A small CTC audio transcriber, trained from scratch.
Model: arch transformer, norm rmsnorm, activation star_relu, layers 14.
Data: 26041 training examples, 14.5 epochs.
Rows from block 9, named by matrix and row number. Rows with one number belong to one neuron. Each number is 128 + 24 x the weight over its row's rms, rounded and kept within 0 to 255. All counts start at 0. Numbers have three digits each. After the name is the row's rms in percent of the matrix's.
# fc1: MLP up (model.blocks.9.mlp.fc1.weight, 768x192), inputs 0-191
# fc2: MLP down (model.blocks.9.mlp.fc2.weight, 192x768, transposed), outputs 0-191
fc1.122 107:125098116130166138108172078136102108099127135138143112114162099137121123133135085162158158100131113115115113115157116131090105125132173192157125102132104140158134142098136094138126147159159115099147147165120151124137122151110107130134181119145131075143101135103117096142186121129151127163127145144157132141112105115088151159114087156131160128120134134082159126129161166155100148153140136107083113157135132131092095081158119143138094106136165126101152110149148152149113138103083120123086129124159104144101119132137083141123160158142142097176100102123100144129081112107120144121
fc2.122 103:146095125147106142072141143133148181094142098076130138114156135102098165128161092172132117087112136120107128158121109152107133120110126145102154120148097148136143114154112115153104069145169121073126105113142126123115106113135114147122136131141110159129094082089091129145112142114147122147096149156125120106102134135147122111157135139121113128145124109143123098125135112157129158119136144118059118151155192112116163113142109157094154097111159155173126115150180141112110113067180111102141151126151113083097089127161138141112143157120124127145123121126142146136121106068133131104
fc1.123 109:110100123135114114141128137159132047089105198138129130137119129119138119148096163117093106146116114105125126126103144125136091130137104158110131100158091154131128161096134107134128090137094136161121131131100087106142125147166126166142163147130147172096116111111154126176121157145175140137125154185094110122108162120114113138123132098131127116128107123115078114127149125136113140124071098122149118117099151126135078097161188117129111151153102194099137112141115111129083094131172158142108137134104122140106099137167132167130144122136119096138124116131153113153086158115119103106
fc2.123 116:083137152119132121142101126111153090116132126133149116140126136102110134148124166101127091137155110121126102123080151103122098169106158153116115098112159141133132082091107088125126130129092138106129137182162153133143117167095131146147126127120174147085147091140102159102102074110142095125106131146125124133136161115084142169153118127177116170154168110086083143121118164120095141096132129107122118113098149148169130126057128093151095137109100149102091143160136128135117136157140133120112133156123125101150104097148130129116178106150115132183119112134125090137105124148118104167
fc1.124 110:137076143125124123127128139151089084081096188114165140161150113114123092157144121127092126125151104139123108144128130107116093127111097157132157115150103115101150115133122108130116104162113132123123121163114126133161108175141099159125133156143120142121119119115148107164140126138135141159106109109101129125131166121139105157149120097120119140130170093087106128148161145102109118119076090094164119111140119152099106056167154110109117162124162174075133092114166121132103108123143144159130157139091128136121122150134090104111121095100100118122171139114105124175091165131106077097
fc2.124 116:072109156146115092120106134108109115134107129144164147152110150130113164131118172104115111155154106118158133145082150108106094145107131141097083095130171138145104095073164117118133082146095117114169132184137145133130133143131115141138159154109178157142116108149097163138098124121139142094125135148121091133150183113091154131186137147146115149107140121071087150121113114136105129108107162116130122104124154112139105077079121132135142115114099144116125116109119099119155108122119136155105128145149142110157087162139105147126164148127148096186147092138136102107136121091128142149
fc1.125 102:095127167160115085136130128108111097148110081129159123171133110090157146109137124183107139109096125158139109138082116176125099134129143102093121150126114107141135146158096111122095122106165117117133096076117122134152117126133149149109118116120107184114170117135141118143139107147177139124124139127151089099135103158104137119160143128092114137138088128138118121143169131093132106108133107110164149089166135071164118122114121146117120083121109136133119160131120102142114105137094149119169126153134136179099108124134170157143126119117101069170112153049145127119100146112109112130
fc2.125 104:135122162128131128068123134134149113130124112121134125117108163099134107140151114122087134126124110135084104142088160158132131148104154126112130089137113084103157117120110136127129112128122111135114148170123159132127141111119114126155141156074118162115167158156119143117131149101111133105091095128146103136117098128144117067138118113102083134146106103151115131132143138131105117110137108112005123142135129067122137115128113140153147090110124140199130127142090131113150112140138171072168147150149143125093107115139166156131147124120076121147154129134116142149141100083108152148
fc1.126 097:129103117154167118140107111127112135118133136147133142175140089120145180142112151135095157096116139100101124131106134069167129092124118055137149112083141144094122138119085138086128083099153151158141104110162102127133147134134105134110121130157097125076130188125095124134127125138172101145172145144147093104159155136130146151135151112135192124121152145110122107124135159121152109149136153119127140116121170129117131169124110113106095129104164172123164140097118117132143172115152139151131141123111080152086120132134111128152149082143144139166118125154166168102121123151148097138
fc2.126 096:142171134116149134090148107115143157081158146116121100126115151127119110122152111142127085102097145142137161142155121168128106102134119123140137169156151121095144152137128143180097100152096143153137113138141139125127138138149153111127143135111157155091149114139132159134170106084146130101127120133066108137104085133145121091164134118115180115126150077092125105123112083151151105169130136111105112109114147137137118176153086117095146111082135140168141129148194150102069135146141107141135138139086144121114090132109146111122146127130153137145164141134102143139122193112086157154
fc1.127 095:129111117167123181139123133149149070093132123114115130098145154169170132166124121129153163081150151152142125089175183173106123122115103139120098139132114132111123100122139113153112109108139125137136124107140136091171133124079117148141120153138121137216141116164131139131150128104126138156153127116120118114104135156154173147154169124127144096145123128125106138100112089123139154129131133143113156144088136143152094168132116128099076133106120114104122118083144152167127124090141135155129148094152111154071156159105097150092135112099145110137110073097123114149131126092122095128
fc2.127 101:123118083123113153080158138100143169136100150132104114114100159119096105102147109159191145092125196124129148126166137098113141132120095092122144130161113123134159139156123139166153114125123119137103136116133094146125097136097137138167116175099128132163159134171142146121090132136132137181105116122162103139153153132184140140117100179149133080147120120154097138148128116118150133112141156142076130096121124145103119116126117167128115138115131105170128155151157174094141062136149096133140113142117139108139163117088086138129124134138126126081096120105084106139129119124139154126
fc1.128 092:120152159122115116079171135122133109152125153149149132093133116160136115147148114142081195104158157150110114136097149149124142142118121132145067111143124106131133075118117133189117119138098139168098145127116103106158122107067125157141101132123089154176135123165104128093130136116138151165140151141126123134136059143106164153118136128118104139141147128116102138145124141121143116081122089140097165196117132130102095156135129133155098118092098123091122155152115141163107162135128127180153089124138162172117133160116123159114108145096113130133128143134166114124097122141115141143
fc2.128 089:121108138139142128081148143150170149146113092168069112145083152080103128129129143160163093144135133152124133173138131084146163168141149110157147132126144085102144106090111141142125158102117152174157118128134104152132139151095097135135145103134115128171168144138129125129131114120060100124077146094125118158129135150132127116093106119109147133123131146132155129134124126106113112121156132116071143145125138157114141129136135097127145097141157131224108164168152134118166097163163132107128131112122130089101115140174124126138103148113128128126192129147139149126122089119134140122
fc1.131 098:095146139150116146135131138139121141084106149106114109131107099116104139128119129097099168133119113169120137129153150151189122113135125116106182133092158145096153112130086088090143086089137152103120109167122101138139125132084064095102090117115122155125132094123109158108124103140127098145111180140112116118164131127130127120115149139129107129115116084144118094085124145098053124138118208136103108168117160143112140117110144150110144115123171138106102122136131161117110172115119153102130117159134108156108142110106115141102120150077136145144135143140123127134103120161153112074
fc2.131 098:147145117124176137130180137135130130180101136084111136114100171100141171112105120181114150158122141154126128107113106107147113130113119183131128164115128095132145155160173160130094104097095126133117131143072100121079131115156122150126158098116117107121126142106154117153140139134120121139133127150143148112110128119151187127145096100090127132166094160109131124079156201118135095093136150160106127122111130138145121121162138137106127099159156155163150161123112118142129103144169125125178141114110104129109106122145119089131099158144125163136127108166103141076147089143118112150
fc1.132 100:145129133139127134165110113132150140135153116111151154150153090173173127168113141131131125064149148121109111154162146121090092174130109101147110118158128135097102162121131134111118100129181120123120135137105188084160153111122132169132117124139112136182133100150150143138100191131088114094137119121123145128153134147128139173154141170103155134114107108151143140117089108152112172130155107103120142140154122095088108138185143153124154113141093076122111135117147124130103112112117118141152089120123108156116123109138150092160140099115177122122094116153108099114128078122164154105
fc2.132 110:181153110133108134106177114147152086134101131145118096136134170132150162127159141154146147099128090148117101134144159162110140143089120112135136112183179088097074131133101186136117100111177116126139130137128131095116142137146136123144109153142152136168137103155139115143118160080163134142145128117130099141154132142199146125115132137120130112133124137112154155125088138140116148098117157153080098148107117120080152100097143140145127113120095119168146151096163120119145122134143136097133137154108120120163081107077136139100120127106134160105067134159102135113135156093100141135
fc1.133 112:123114154122124128117183152186133108145105127106103101113134107095162173141112092134077113134144129131147135170134121128157149128134192120119160118112113148145131134125136124099140104146159094139128124155096113138142118125109094132151159083099143146114150117107154107111119095137111118102140118105156115144121085081144123129100145096128086104142110104114139125119131164060135191186117191131093145106088107092162125113118113105140111132137133139123117145141125102129088125104121116139104132095149115159095121061139167103108110129161128084121147097125146121114102125158139108153
fc2.133 110:129122116116120131094130117174165129135123134118107081132110130108158102101128126164142156141142101137105124153118156106136144142117152090165155146146136113104146123140180121119128103149165093124149131153144132133117127107123117140177145135133120133073132121136130116140109099122147113127106079101162092157150123114174124108093205137135122073115132105081105151159122150120060138117112131129047111147117115103118130080175107126151132103161174102160103141153128131121146153122116159176107136151174109111125103115142124139138131147111143143116093101119105091118130171123158144142
fc1.134 113:143081170114126184125118153131141137096124118100102136175106172137141148132114102158068115109110102162106156122092107113166134118117122157190173116124136154098157124110140131141144127129098108149158116127110131075108142130152141125131110146104124122106146145142134090100136161141141119092092163098111174092154146118135125093105151118157130164101159122152100121111153100119167137138120110138101101147156111127099132135051133147152125125124145151108114106158101120098136137143186162161145132095123098151127166128104126166146129113155126101112125137120083092152129098133144139155
fc2.134 104:120148125151086143121115125108105133124164116103112121172095109147124113130126138129089140145064162193167095152124089110137135112122129111104155128128139093110139088145162131127187116150148162158168112101102148136135119147125139132125120132140156158137130152161135103117138102107081156110100119101125153105170104147096128152140133144170126132119132148140112135137099172129186117130117109114083145145136108129136145137114096045165125114104121113138152147135136103127158140148131172121129187108134137124092145131104152130098196097122100136168120131125159119135178130142136139150
fc1.135 114:120152151090115113145099156144112114113188110138104127124189102145122139118138161136160142129146114108101085128138107130140173145093090105145147132136137095146141092082129116115109132102149138126131119117151097113132101164145097117101112162153142147129149130142128126132158140159116117139110139138123145110121109108125158114140092137116152107150154106119152108163193093136130151140104146092108178166089174134157140091120094082104117106151148105143125154083156095130148137086117164163138147147148132144146118121122117161170127110177128101171169099112109151104077166133140119114
fc2.135 108:141157149133131090100149131144172164116125120144107111121122141134092115138140170109119171103107118160140173117152133089126104135092140130129125151204133089140108142151108147100141095106106127102132106120124138131143142123128075128113145108119080094124103092170129104120102096121098121141069138136164128119167112145165135107131133137138149135134116105152132112181098112125120114167123148139048125144153146120150145102126137146151161094122156131141137139174113158100115117111097121142134120126104131144121123117129118107163087126154076148097181133130161122160148162093106090081
fc1.136 100:132139144139122099092181117142151122114157112092140136130111167106171143130150095138081087155163148171146124123102112150161124150145111127098091092151125093102149094085119128139130153140185139132129114061118127121144119087143171112129141127107128098094116133152113111129112101116181113068128152098104117106140150134145131147153132164071094092085105115106131113125143138123141133136128154132139115132158109144120113121105114165110154160121102131105114106131128130128120083122128109122138125084134121145105099159168128096120151166107146096165150195116111140148146132141094091119
fc2.136 109:152135098150164140109069163140131133133168122172133067086080163126125092115161168149121091131136099123097119101115140127142132124129069113100122104149097083158114091120115142120109132134164140147089119134136121125082105152139146147127109158088161095129142139130105105104114113116159132126135142113101088134138129145107150092106114087127122095134142129138108144118123114118107120105154122087158077166202108100131133091091117093117113150089135100140120126140120120103083082139136129108110138079138144116102106134142107123162158143139131164133108118122140126121114131123107155177
fc1.137 096:120130149094106146076161131094087115072126128176113108083171102132088139144092148120113111127118131140157106149090093094130114149167135134089156141152139142082127120128097140130100091135127116127107152126108103099158071141107157121110115179109113138122123127184105119093171116139136121069140154099132120155102163111161122131188156147104124078108134118131107156106102161143113113119116150155127148053092137117128126116127123148087140120167132113118108086128156149094142137118124144123109115127145154161114137139121148114090127130119102106121108147125135158154134132140146130114
fc2.137 100:100127140117136123125132145133111123165125149159109097096097138160152127137114131168094154143102107136126110106083130123113091131130141154176127089142156135123100152132158110119129106147169144124169163169141135098102064156158130128133147148098200128101144162131131135149111112125189120068158172114132109103143181125114111115122124157138120135140123140129159072106136123125176089124138141135117108168102121160101110136120078146152161111098070148115119129076118123140116122139141135092125144137185152112138102132121132150127081118150139168126160122127145133113147142114140127144
fc1.138 108:119105102131146103114155124101150134174162099102151107124139110100151102123151160135149135158106139116108161139124145141157122149155177087130167136120139137156146070129154147144143110093118153132148104145086183164107104151137157130122109116136157156114104123164102087108076112128141106093128136130082122142098122165157098103150114115137167123110099115077107125133143149142132157098113100155120130141153149098106103113131151127160145189060126128141108136166180142132137094136104145135140071131146134125139124101139130084105139110133097177123116142103123121147118089145131121116
fc2.138 105:099078168163137104163079109131116181121140135150146105143107110085114162139089130124132134148143124133154123132098095132142112136151138136100147166115121117144096134112141136116132148124131097166145070084092110128166149132106108153144085167103102135120134122127132089126147160134111138141122114099179098178141115111130139119119090099141122129129148124121137145119131122157160149110136083124164119108101078100164132109131138111176105131129129142105100149118158125103170147103076151162097120121113142054167156128158119134106160138120158154092147131094096134118130155150104105150
fc1.139 095:136093180127141130073151131104113154105112166106179107128138110109122121107122126141129137121158141122159120158148121145163135121128139142117105131145153140101146109095126129124148137136163118143136137130120140082160121158114107094143144158124103105140183144168179163150138154157165138172131104119130147132128133140136121154118135101152146133099075148120118154092108180093142123154107142106104137147095136138138144130095130155108091159166163101147133168163108075141086131111103147151163152198135155162127132137144101105147141071124147133123141120088103085133147109147121151092
fc2.139 092:091126104136130125169103105095097122129122161135100131122092179141123090134130133063081132093115138102123141127090155125096115138122140117128091169135105144125144140141164119114098181123132144136104132102162059157080141091137149110107083132125168147088167113116095153127142100097144111091107123110149105108091120120136116151139118109123119152152116185147106178119162139094133099127143119134141105162105128146109113094131137157154142174131127128114126147144124104160130108098090133093145152133141144154133123092134096102108102166137114166138136115129149139121192114117144149128
fc1.140 096:113090168099104132100156159109124099123124117129164125142127131119165106120157095125099113153108162136107112104127085177150121123154133162148081105114190130115125126127140119143139127137130138166128156109108103111146159147142127144114125108115135115126158143141154132125121100143156139150097106119188171109178141137129151087135134109137160134100101145132080181094139142129132132144140100097105136167122134103095092080095119149139103176108143160140130149114111112159132152077095138124121140139121124143144132140158121144144161134170215139118100097120136152112132147089099109080
fc2.140 097:154130105165144141113126121110123147159164153077119158117140187113156134187109145084139146130098127142134126124105149109107148108124160164142098177146127109128135105145150122139121146092146125152094109134133118169165114128121115108145129151146129135140146133145124112146099118114168154141117108095130103101130148133117058125151104127094121085144102182142120113131089153145124133120134172130073102136105126119104143126111149154109120146093118138222157145140136117106105131121156122082119138117128142128094120133144097117165116152123101188136195117148109140107146107144093133105
fc1.141 099:131104154118136175148124137122124137160123134152124148103135136171167115148089127139183125113137143126135128164123165073137132119164174079134092143118150138118099109119125125101118118111138145124141123141111116109149151156123112122084053136145094110132141120158129114114095182136087074124107126150137134102172140162084141132098094132121130117127136142141122193158111103131143134118132082088095148122120108089098127095129138163143118131146157105112128160174101066120106141154121125138111146109099155116136083180099118135114120101173116163126099129151124136123114150140135149111
fc2.141 103:110115158126120105109143158136174118127123106134109116143132151120094099126117134138147131082111128121083125136169150095118142152154169090145108133112144140109108139147096136150130096128113154139119155113129093158130107151152126146141154079153085113132123135151183124157156113105124075158099121108107145131161147140131114106108152139132080181124115131160101157166148133148105106082136134127049103125109127169153120119151110170153137152132136102167070132170106090153154117150123166108110155130113147065108147149115150121102162133099130158145123133123109129104115159133117162105
fc1.142 120:177109169093136157138118123086122160099152123120151134137154182097126119156103135134157142110136133184137119163083133090137140127123121139128166092088108146098161108120157131102096101148058082191135126128102143089096120124154144127110117136126119151136158136120127114117161106131144108087077105132116135117171155151147147172103163109158126147132142110129112117126116130084141120086142166133124105097123090091134141167086113125132124151122128137124133085110108136116129124150146140103148144118114125144127134138098159180129125140133120112146060145128105127156116114181142115159
fc2.142 120:105144166142152129154105125118101128144138128096138107118124117160167153153155138122139167110115131172126100154091112112116107123118141142139144114084177135085123112098160124131100116179146109132132093101120144125133133133135141111115138088138178169180116161113127086115141106127140125154139115107098123109163133133154129129163103173178131133104117163125115154142112106130168117135087127141124148120139137179124155144091077097151120137109111088049123131120146089131161158172117171140149144130153153131149160119112163110104135111142099181175110143139134137124114104102166121150
fc1.143 111:123142148112110121171148123146105087092104079125102096147137113104149130177102103120095138120135111124125155145127091086170139096164124121142142143157119141118159133103122123113153129086110105147132099155094138123141129151108123159144106134129113128139140074110123147112102152126117110128113127159106132155157121144117149101134117121127129163127081129149169106182112152154161080144108109118124096151146095090127081131175108070150112108171108116122113128174091128113118108112140159135152093121101152130124148085093174126130148192136097117149124105095110116143168099135119163161
fc2.143 107:101139150118142166123134060142137104147112148136103130153106136104147116172121143129088125106148108147151094156116139155147144154134119135135158126152096156091147163196133113149120112113098120113127133104101148165124108125155118110139166101127132139139136064110161118148164121126133109114094135164159096153113111146149117150118109147096148128145105140127113101125150133122144135119077118123139136085113097108128154070129127099102154163159123150173151131123142162136170142107140106071205087125071108121101149162159122130153127142137134133140140098131143115106089137101136136092
fc1.144 098:132195130130148119099102105125121162134113139080106146150170131135141124118138140109103123141090097158130131155100126134168118120131117161129175090136126137126123108172168109084121113142114135104112121110139153080148114175089129130132094121147124167090135089104137150089122170127127106137088167186126134107104130117143104126150148119127130144098144136204175122110130144142136121124119113086140099214163101135133096115154097132091112114127162111108108140137149137151112146125127110111147105110111145155108145109089144123090111109131111150131168109101098155135148119146091131125
fc2.144 097:113108128128164088124136117150119116132099131129108106105125179130132194103094149129110107103144161123142117151065097136112098166121124116125084129132080129142128110146111097160101107111136123102108099140119134194131130106129110125140110113141176093163127134163124115086142147155103179102138099166146165122143073072164124155130116146098140126075123131133115109095095151134187129189136145122107121119107107133127122119147112087128148116134139140183098145142156088108125132139099109105097145118147132142135128176127107130118134127125137096118106145173136144126132094142111112142
fc1.145 098:123136156136101114061134096128117126102126147132126105141170126119126121145143136131116123110119139137127138101028151115152143152132122122104098066113118138122137105127101108101129134149141136133076098107118063139084122119111120115099143159134144140140101142141112129186113096116105127165139144122127160112144148131103083180127130132148197153090126116098138127134105127132130159092159128112119135124133094123129118175159087145141144183109125132148097144125119079095093121084129133132130117130091151151155147063111100113115137095106137152121121115149126144156145139161119106127
fc2.145 089:127111139092136108111114143107137120112115101118142125117113144128144116119095107193123092109139138116095110150121126167135154164138164165122155118130111145091097083125116104144149084112165090116128145164147116173109104125094120175137144133158123139103136139135164109148140127062139121131151122108090083158127143153121117149102105146114129079158126165144120135162098133132082115160134137147059133059168169144146081123151121134140167101160142146150076130150134110120146130155139136134099145163191125106115100139098144123145146106144132110150138127127125151111133111103139144111
fc1.146 108:150130136105149138119133093152102163124137181103099128158162152141171132141076120162096108119079103131140169112082124126138111113145109152170153142148116143107110139147157155125114158154101126141107095114139142132098091106154143167126139118118099117117141082157121117121126123149127141141099087127129084121152112105130092143126150119133159124133130125138136169117127123110123138062113143128117127159135092144126140145106063169106094089153110137138102133118144104114160175102126114123152104113119152150096163109076132174128121114165146078136149171125161119141124120191101111140
fc2.146 105:101155130114148135152146147135137120127120148151135107115120165144166094141107135122142126143128126179121110109086104116087115111102125131126158126118120110088153111139136084122144140145146105132112128125090154132139108126096159124088104152131112099156139172155119107078162103127064158176128124119090117140146122115128140149141088175150135155116117149127120131107131116091154197129141152153144135080125149184148119140118113135109136162122094101104092121135125116149141158180138132102124135066137126092129169163121154134150152122128137113158117156142159108111117180096119056153
fc1.149 094:143134100166092146127163139132140118129154110134130137144127160106171135116125169127137137146144138083144132111139113175114137115139113100119111121079122138159170098104136126148158164123118150164154124124127149119152120136189146137121107122180126083147141180077112098088082130127134121108136130139082100132090110174156130074121153048164114115148135122147120116109146100140136131130143159125099123144114139151127114158162149177152138146144156120090103105132133127103073084124156106146114108132148142168128134134124175122121123150137120123086114156160168129157106122099153121129
fc2.149 101:124092133102124123133129113142172114150113138118094119135106156065087110164139137081126099107136117121117140137124112125097140086162110090095151139083096143121140120130107158153151132126097169161120081146130159090119112101117094131171115125103112089108152141142089140128133142095090131123125078112120107149135180096115109127168159154131106150162112120116153122136090120169172171114132139109090139105102131147111095135122153161095159100128159157175121107107131113102156127116120142140115106109112157111134145134105089134109115137110112117083110143107146133127108116082113079176
fc1.150 098:106146105159188114150152112125144140164140126092111124128121126113111141145149096168121140131141143158108167116110149093129107153154130097126118174093139135131172090079108109115163147118181110149158128118102133118097129129109169132192157118132124121097105160121100139110097133110082118116101132110137155095111073164091133132142120117132124114121085089118096158090138155160110155131147130153157118141113107134134127120095114129126151200090131169114125120111148159109138131137110118129089109108161103184113146091163123114124087117123109140118139116147108134123063113128110129150
fc2.150 111:124147154158136089084094123129119172128106152120101120130086169075104143148129145097121122110132142136204139139111112130098167106123146082128169118121123093162129103158125122127134164111125167124118132155119162131144190141175113136118114124126118146117082123144130094112124122128071132174134118138168125164134086154107127101136121147142178118126181146153126173103108143124153158159124093094153098132084124111167154123104129098110120135104126163111147132123127150112101117094098123144134111131159153107144138113115135148143111122140099125118163150126113133157133138173144150184
fc1.151 084:158086137104124148130113151168163164130152167136131165099124060114148112076074129148083169134098116150135131143139155148145137161157172150108121123143141100148109142137143117113122122145125111147154096115130102076153123124087120113085089107167148109097107124108137133075106166152102111085112132128127158114144108160125122131089139124128084149174069104129140128159157127128134111105147119141108145113104112112103082151121131159143141124133109132101107169129140134146106154118156134166138143086132123159119119118141138171121170093135093111123148145130094112133128125128094174125
fc2.151 085:130158144097132118080131142141186126164134109130145136139112157118110128116121128153146127124146116137094141129168136129124136144112107106153126126152121105102142092134124098165133149150108118136133124195109165119124130144117122136126132159130106104141155104134163119143125144091084130133107112117123108161134118159144108101114140129130121118137089129139100127154135138136113140115117139112000121129114121091139135112107129156168130117130129164222141136132095138095121115180116098124100145129134109087076067138121108106118154151129114125146116100111121110129167166115100151134
fc1.153 101:103125134133104135207163085148161098145147111117159080114104142127116167099134136126148136173138165118107096123112152149080108148160117112107124105143143106118139118047133156133141148134081125148148053106100111108119117111142121112123100141118128112121129127134098146115107134125144114093134115130149131122145123150124168124130147127123140124143116121172172092157152137149115133103135086150076143155135089123170105108125134112162185146083100166109125129169124115131127116135165093137130147124093099177120134125098178120147146097129101116162125135123110122156146130109116129104
fc2.153 097:112093155145126077100131120139156184120162093098109121120095158142101110154131127164112108124122118119094135164153113114136148125140145098118136127158103100158145060120119122151118109181155112118083116152128127123081101142093122145156145139128099098111141127143153120110106158120131146154082070122110112136136114128146136106139135102142121123131134113140121123145130099142123133106103139100068104112145136109139136135128178099142119124130132126230123117136158147125137099159145098164082147135112144109088113163105156150143114118163113139135196144108104113121179145131120133134
fc1.154 107:148114143137122120113207147133146168093110118122129080180152151149109141150161150115156111113102112167146099155153142135155189119124138132130130090162107140110124120117077140075146161149109117086102107126131127134099149124106156156130135163119164109153105134126141112155110153130101111132135123113133124160144120148119120180096154128080116118130156137151131131133093127113152118077120134154107140145099149164158158126099130123150121161151114153148131120124147136149129074104121136131175171117131082177166094118131105150110122108148091092100102118143110143098144080154139105139
fc2.154 104:134155123140080139152132166108132153089123123144123161113107116127161144148119151126149170137115113095099157148135176111120118126121105151137124104103148168109114179131120127192128107154132109154140152103113092166166165155132125135141091082133145133137108135149143160137095131099166094094126123130124118101171085119149125107155115148141132132134132074115140128160170135092149158131116139164099140119118176142137107098138138161150122138164145151127177138149131173116112163089123131117151138179156099122143105059097158157127112131114124141151173142159141141084147129145139107118
fc1.155 111:095146148130144108140133102172133108115137165103158107114150134127122104144147118132112128110159104104153147148135125125119134172164143127124127064163131147129135111138117124115097128103113143107120104103170079135175115108161150163122114164155111145154148117093155140142149125110110118139085088136110139141121127129097119118121136164148146116131151080066111143125133141115146122145105146125107148144162141119123142119126159141153090128059127149129135177076099126142102166173113111153102099116101130139107058137143096105128148179171094119053150122121155123123123121129092136152
fc2.155 108:150113113150119159118134098149134128119182105095136125129157094105129109164175124135097180152135108160112175182156162126109159117130098137138121146140113085129108139130153176112115118109140170136122131125193138142098126119098124152140142124119106149147142148180133148136131139108139153115104096124119126129154127122134132127123118166123125116144122092083109131090103108080136088130145172109086132175116136151145143086134137158146123104120122150130143146134088117094107148113142140115091141168139147138122092171154148104181084099147107145101144142087134153087130147106140191126
fc1.157 091:094135105129150146145122125149039124107134104142133100093149132142126160101101153085097106104152125112125159097121082142095122134087083137101133144154157172110166112154145134070094142133123130124143115107138106158118102140135116087111112141093119128136102181113100116121164127138144148155125142145131173084124117147122095126138110108138157148163119129159134094130086155168102181139126117123151128120144087075115124120130098149108138144145152131113098097130149135093153110127122155143106152146133162161111145105128131137127079156117059136084130158133108127130142142122148110118
fc2.157 087:136096157131116108100157149101139143135151110147143136125093159128099124127138129055112102111128103147130136128114159135127105111113097123164133167149112128098132115100081092141173090113148142136101177167093127114130110143128168170131135108129140120157129164138138104128123128095088090101122164108119087123182157145121113141088151129149138138132113101116127115141161144125109113148137152171081155123173161138088134079120122105122133118122127129178133108159120063124149136151142112124141139127128119097106122135079150112138087148099122074156102150134140099119127137068149165114
fc1.158 085:081132118142161129173185109140140146176133102118108110125143105147148122110155113115115126078093143128176104123172158174108083154162130184106100106125148191118137112135100146110136101169123150148161124104130118136169135120145135103134120150118123176126109157146100134082108119117108132151158136155136111115104138154138147095148097140098115106136119116147084098132156162153103159121145078113109132118156121126151070130151179131143161127116139117104118155123130103132154135115131117158110117106111118121148135179143135094096129101116113095118133154144085116116150119082161117141
fc2.158 094:158133138105116120075146140155151130139138142086099116125107150124081106119155084107147140156151123150101145139153130143132119149117152133137139148090148068141132105111141155123140106132143153120099096166130100124118068124142111117162122141079097131136153136136116101087128133097112112129122111098091130107136110137128112111125157113151125133134098149146124124164121126089130132098143128166050113170160131119177154125127147124182153130134120165216131116120146162113175157125112147101093139145169162144101136123105135138074104097111116122096115134134110096106167143127110128110
fc1.159 089:094136123122108109110176130170088132108108113114137130091133099120130102168122128160079115136136127142106090103117105138084149125113123124097095087132169173118144112111124101112156117103113113136128133102176104140176141134102129109110108155132123144149153109142129138143131145171152128107146132090131102126155167146141153105124177123100127122115104160145090117139132112137142107128088127131117125151100114152134135151074106154090100124132064126076137133124196120130163164130140101170175139124111080147099108085085133130102118129092118125117086093112130145137150105141126147091
fc2.159 083:109163139108154134105114106097168139145132127066126126170115121085130124130121102140131126106069156123109085145156151118147168159077135120101125133179108129110144117120094104139119132151109143097124150183117131123106129155112087102135127128084130119138119135171151108108082113106114110149085108155153096117131122161132105117121132114121116139155105140131078140122121138134092108113129180115027147134133098147127097098110122138116132120128146122206099130134149146118157141146141095113129153152130108123089094130110158126147118153131118127129161123158112144136144117099124186128
fc1.160 090:154149110106135128105171132121108121173179115131110144100166157169119151142156119177125113100115122134121114090157136121112107184152147146137085135103168130175135116151122105115130166111154125080116094106105140138150109137094088183132121128147109103134134168090155098148096119118164084130124121122137114133154103125146124150125067088123149123163149143123145128139107101102100132112147109106128165090129120117124105139095149094128140111119143177123100106088129148102105138111160165137117129127141097152113091096163106143105126132104156102163123095173110106112109131160101096146
fc2.160 085:126132145148152115073162126149193130164103115137114119138107151116115111094155126136120127095128148150085118161161096145137147129128126106122127129139122103133136126126117092108138123129139117153129107193146169117108112100147118148169135147116101149132146126147152143142110142107068126125104124108106108114123151084159096115142147133152108132107106150093094117146132146132127102122122145154011107114094133133171141119129134157135145116106121152243116099149135102125150111129158154133124168123141136105106128111128099147115123118144133153154148124117110118126168118088127140109
fc1.161 102:134106180152139146173142184123109099157125151095135117118166130133166170137122166113137132111087102139110107146138112150104148103123155096133131081082132123154094154139096116147149130054134127150127129106105123137111137114089135095120181089109121124138121127185142160116119150117146110121131123134086070121111149128125136139131178112106145170117124097122154110114135162101123137125134147112125118136207127136091113147113158151104131179140136147118121100107133123165120106101108114107121164145127092136117107113110138110126093113111125114137143114139145088137082137118127057143
fc2.161 092:120132151095169124124100109127146152169154170146116115148093169088125117143117143153138134101131079154108132123168146099115111147182092131115136136146150092155090127134119166159088116136132129192101155162148145127127145122099138156118128105092119102132136120101162103126121142106117104096083113122159120115095078148150094116119167115135106126124119158084077110116134152153120148116106138118136134131113115128118110117168123110159149156136143140162082116148167180158083145129168086133107099119096133101164110108126134127143141120132164124148094111135092148117117102179126090127
fc1.162 106:105148124130174130118148130171156100078152151111154152113139131143178148137157117134135110134145099082127120123117105166149123141135129135127119115130136130138169138126145136127112132094132121133126092114151098118140122115117142170106093126150140136128163120064122140177154114103136102175109112139099103135137149069111065103113116126143107110134148073088090115137134109087141162143089097129117148113129157145163115136112151186136105150068152114149129147113136111189152115134165150160118097126146147176124089124156114091147148148154117164121117120108154095127108115161128139151
fc2.162 114:106101107131128150128103103130164119135158098111133118119151121128144111157191139128139156138157081160126116185142141123149145115133113111163146116107088096159105112108147182128132132127131159120132104131186164113136142123114128128137123151108103132140149126119116143130148127111123161128134112150074129157140090107127090152161125165112127122156116072105115134143145125112129135148105157123144120105118166148140133097144151135147106141118127132098145152208121136070081180092132155163077104162164137136153111147154121103177088117137147133069131115109149139112130171136116158129
fc1.163 115:144087119109139130139119139141105118102170154144118122113167086112146070135152155156123111112181101130108116126132163131125145147164147147202128124123149110112162091084117134119116105068123130139148158105120165127090112144137093141161149141096136104125158110131106142126177101140117135113135125126098118115124139118104135124107117106136143137149116124105147150146147146150086116168127113093121110182090124137157126114128101086121125073151140142089152122127126140107137146116122163167166108129137162099183103120112138104181146110177135099158172112148130107097135141135096144086
fc2.163 110:128111112124142141089141137145156123079142145132098145114145138081136139184177157152103149134164115122123115131130160114141152149169108119107125105153122129163127109132132136152087090100111104122142136134126130105177132122135122107152161125155125118118121129097112143132159149110155174111123140138091098128174086102122109100106102134108133129162152086099166120121161171102127149157126159131105124146075124155143137116131108105124166096109149117151128117123095155118090085119140151149138129141108170142156140079138139144181051120148089116128165160118168144124177146099108139148